Rows from block 2 of the fusion encoder, named by matrix and row number. Rows with one number belong to one attention dimension. Each number is 500 + 25 x the weight over its row's rms, rounded and kept within 0 to 999. All counts start at 0. Numbers have three digits each. After the name is the row's rms in percent of the matrix's.
# q: cross-attention query (fusion_encoder.blocks.2.cross_attn.q.weight, 320x320), inputs 64-127
# k: cross-attention key (fusion_encoder.blocks.2.cross_attn.k.weight, 320x192), inputs 64-127
q.255 107:468483470511493521508508488530504515487462476513497470502497517528549479471494516481479542529518496507511501493487482529522487521489483489498530481524497514452475495491503496450469510511547482
k.255 107:518514490499490502517522532511477507541532494487524464485485499538492475482465508487495559526514522520483518521517522466513474568512454501489519533455509507493573494498473507542558518497491475
q.256 099:479508476516511485495486531479562497515525505505511480524527526472554520474480546476501536483497480498519460504496481502521515484507490486505507472498485527489490490498492476512511506517486464
k.256 093:528503470519520489540509514507474512486523500487490505554475484463572509505461495492470487517466537486517556540548522491506509516455535539513519482478514527464531478507496514529481487506484518
q.257 091:506478514508481483520486522492544518517501481482519490502470452488501468469494535512516469518499481499488470522517501508524481522497506474529491533523491517496479457482456522510524493516485476
k.257 084:500454456521516479536547477538453501493514543493516484522488480506512511507502478480516471467512451539523484449459483507500491530465527509534511479495527542538471514535505495486499523521465532
q.258 095:526489467492521494555474511536485489517480481521498468476506543494476504542488537468492503495519495487557489478502489560509551510498502466459465541511513501518488512508493509488483539472483504
k.258 092:514510482498510497511512488506531553458489495501472512497456469465476506560454482498527480484514508466490494494476527524484507491491493534476476535512478487445511529444466540527481524486509484
q.259 092:461500503532510498519505494496476456487477439489543495501474546491489524496488465500497526493445486506486503502485515512527533538495497469495542530530489534486465477473459483551488516476528523
k.259 094:539478563484530505472531534467469523505469475497504520457500489530513519506477498527497474504489517492486497462550483495521455493456461503493522461510491498520547486507491500469515523548487477
q.260 106:509491483475526504493500461492525484518479557479508494527489537515506503504511495520463488476510483522516531461495530534494474479551524453430521528469512516512471550518504478537508536503482511
k.260 103:523502501498519478488510528525480491471478511533478470517475498511458506512439494557459456513509508486524481524511508530503471501520479560508493504527498464499495492495504555505486521526511530
q.261 089:495478528483496494484513480441505499499525512532510455523469478547489481493508503482568452514518533492481537524510495470490467512457461519522495572486510484530518519480447479491461526491496481
k.261 087:471515489496456477510469479519528521511467512486520467522477476481497495516452542504509484501521498484483530499494501530478475544487456577511508466502519464442464502523490483481513462566487514
q.262 093:523451510497496526533455456501519490503491487464495504498535513521494515516510474477473473509517477500478507481492531514526512500494519494504528528514549499532528520498493483517516487498460472
k.262 089:496522505537503494530492534538534503456522512514502480548548489470442505528480524480518483458520509514496520503444471547475477485543457552484505554537511522521488547504487517510480521474486511
q.263 094:542511525527481501498511533472508500479548496477516475457508521491507503497469461497533540471533465533524548486483512471531499505472490497518516444543439493503558530542484474490515476513506518
k.263 096:475485525516496503519523451485455502510481501507495508524487471482486501507521541454531492466516531516487517492512520457534478522472496486499488458545508516551500453485518439463491501499501481
q.264 096:505476502487483522460530530478526526472479493491498477484542485492550497516510487508485485491512547530540467468523457576521536503515466509493525497483487532501517458490503464541515490522494483
k.264 102:453501470525564501492514484505524496457508534488462533498487545497527496487497504503506505473486503519505477512493450507494449503483538543496528509457474489484488497493526506483493511499461491
q.265 093:531494498505492506468496501477460512458511488547466492493495528512494501498526488490477506502462472433482518486523507540486524507563557503483510528509563516500473465510499484494485516539474482
k.265 089:498518525558482485467495489479536465526487453503514498534526480517521480536491490549480496495532470520483449477500515473490482528531490533547491536527539522489476439505511496488486502482461495
q.266 095:501471504480533504499534517512483460515495514547537495513478543502525489491464487529453491511472477538550520436499503507538501459492543506461496502498479521505517528506526512464481481448499476
k.266 090:482496484561518501516476489523473533527490487503446455525495514509474513535517486432486476481492479511470525491467507505480535501492552528493502503549448505480532514516486521531473520494494460
q.267 090:489477486506503469506535538496535534485499524484472495508499529481504517490500521491510524494551461491471461529464518477471501473523497483480485516497495535487490482509521505522508486506496483
k.267 092:488501486519530498491462472501438487530519548557504468506550455482507499532460516539502497512514562517495519481504505498474471508557483512517461486487485508510481512549488501492503457506529529
q.268 086:467510478484463526524473502540526456507500445533554490487531520474476478529534502493526501522474486473517524525529506489528495509486522496479476475483509464516481512482498498478454507482523512
k.268 085:528522509476511469509526509511514487501496482503497494510491516497458482530558468514514536520466504521494447535505505534500507505486478473474497519479503474507521523482539483537529510451484526
q.269 088:518496488479487472438497542495523489494476508532505542484511502495544490479474523513487504536493492473479472476525490535512542522513505520515508499523519507535461529501491500518489508483473482
k.269 085:497512507473482518521526489509488460545483478516473491481441466520539511494472489505501484503489498459511534469475525514527559487475497544512546504484540510495496509440490551441489497500466501
q.270 097:505457536523515533522493463479480500480513550510481489480484447498500465491478472485506502469517451480502512517516485523495453517467491514525456477528522518500514515481508521524470496514520470
k.270 087:471521501530482487466524465489564518476482511507501527482489520505513542506497521490476512479515505577490530512510468453489507495524470505534521496502509491509492484513515403523530512473521478
q.271 101:495517490502507529489505478484535552485504496494547497487512509514473462522518480502523531503499499500509485494470453509510502541464468477488538504528503518483432492523503477541498454487486504
k.271 101:509499453505498507511486516508486533503493466543481506525468463473506495520507510517489497502490511484483523481487531507524460514536501477503474488527476471457491482515510530539510488555459538
q.272 099:482493512530513487519508501485506509504506490524480486501520478542529501509503496479519505537483470496528495522526500498491495470489520481485480446496497501573479516445518517494509520509514511
k.272 091:512475483460536481494525522530519497521530502509516447507493500518495502525497458476487511471489529511489500503509528504507511496474512446514533470490532495506483503478488533538502530495548490
q.273 099:521478495487561453492473528534507510531508527483521537506437509549498511501521522523502502517495503502508503479443489509522520482506484527514497511475459520524516498511477495492510482474481519
k.273 087:480477534502521491498533517513504508534450510486511541466486552465537500556483502482478519479492472452449520504490516463480574506469530472520474487543460481483497493515466485469479475529540491
q.274 099:499466502484518485484459528496505523481552500519450491479533449513518501438469484517531481506470510515504465549470466496501510539509485499540548504481483456451471452476517507524506509499498537
k.274 096:516517500507456484491534529464476443546496511504529502458481516486502477487516458497518543517493488464549486505497501473489508510464518546469493498478498481508471484509505474459503534534494524
q.275 088:539463482513535529478510494525467497467486476491492531533545458482498501495489450507467478502489478511516510512500506501496446472482513470489534504494544487525522548507536532515455489506460495
k.275 083:482485476501470463482506488495494513500451470509486505479487513519480483471463517474512519551511457526520535519471443529462545538541471516488489454523525527492508515546507535504539489518485488
q.276 095:471505506506460462543524517505506546482543519485498517499543526464499530472505485497511485517485487541494442502480445491459534537560538477482500535517503510457503500489478509482476490519454510
k.276 096:497475455511560522505474480472489488469487535500498484527533547510468489469542528492546465487496510521504453553481532509459469479483534483478470495488478499520481536475529534490484505458510501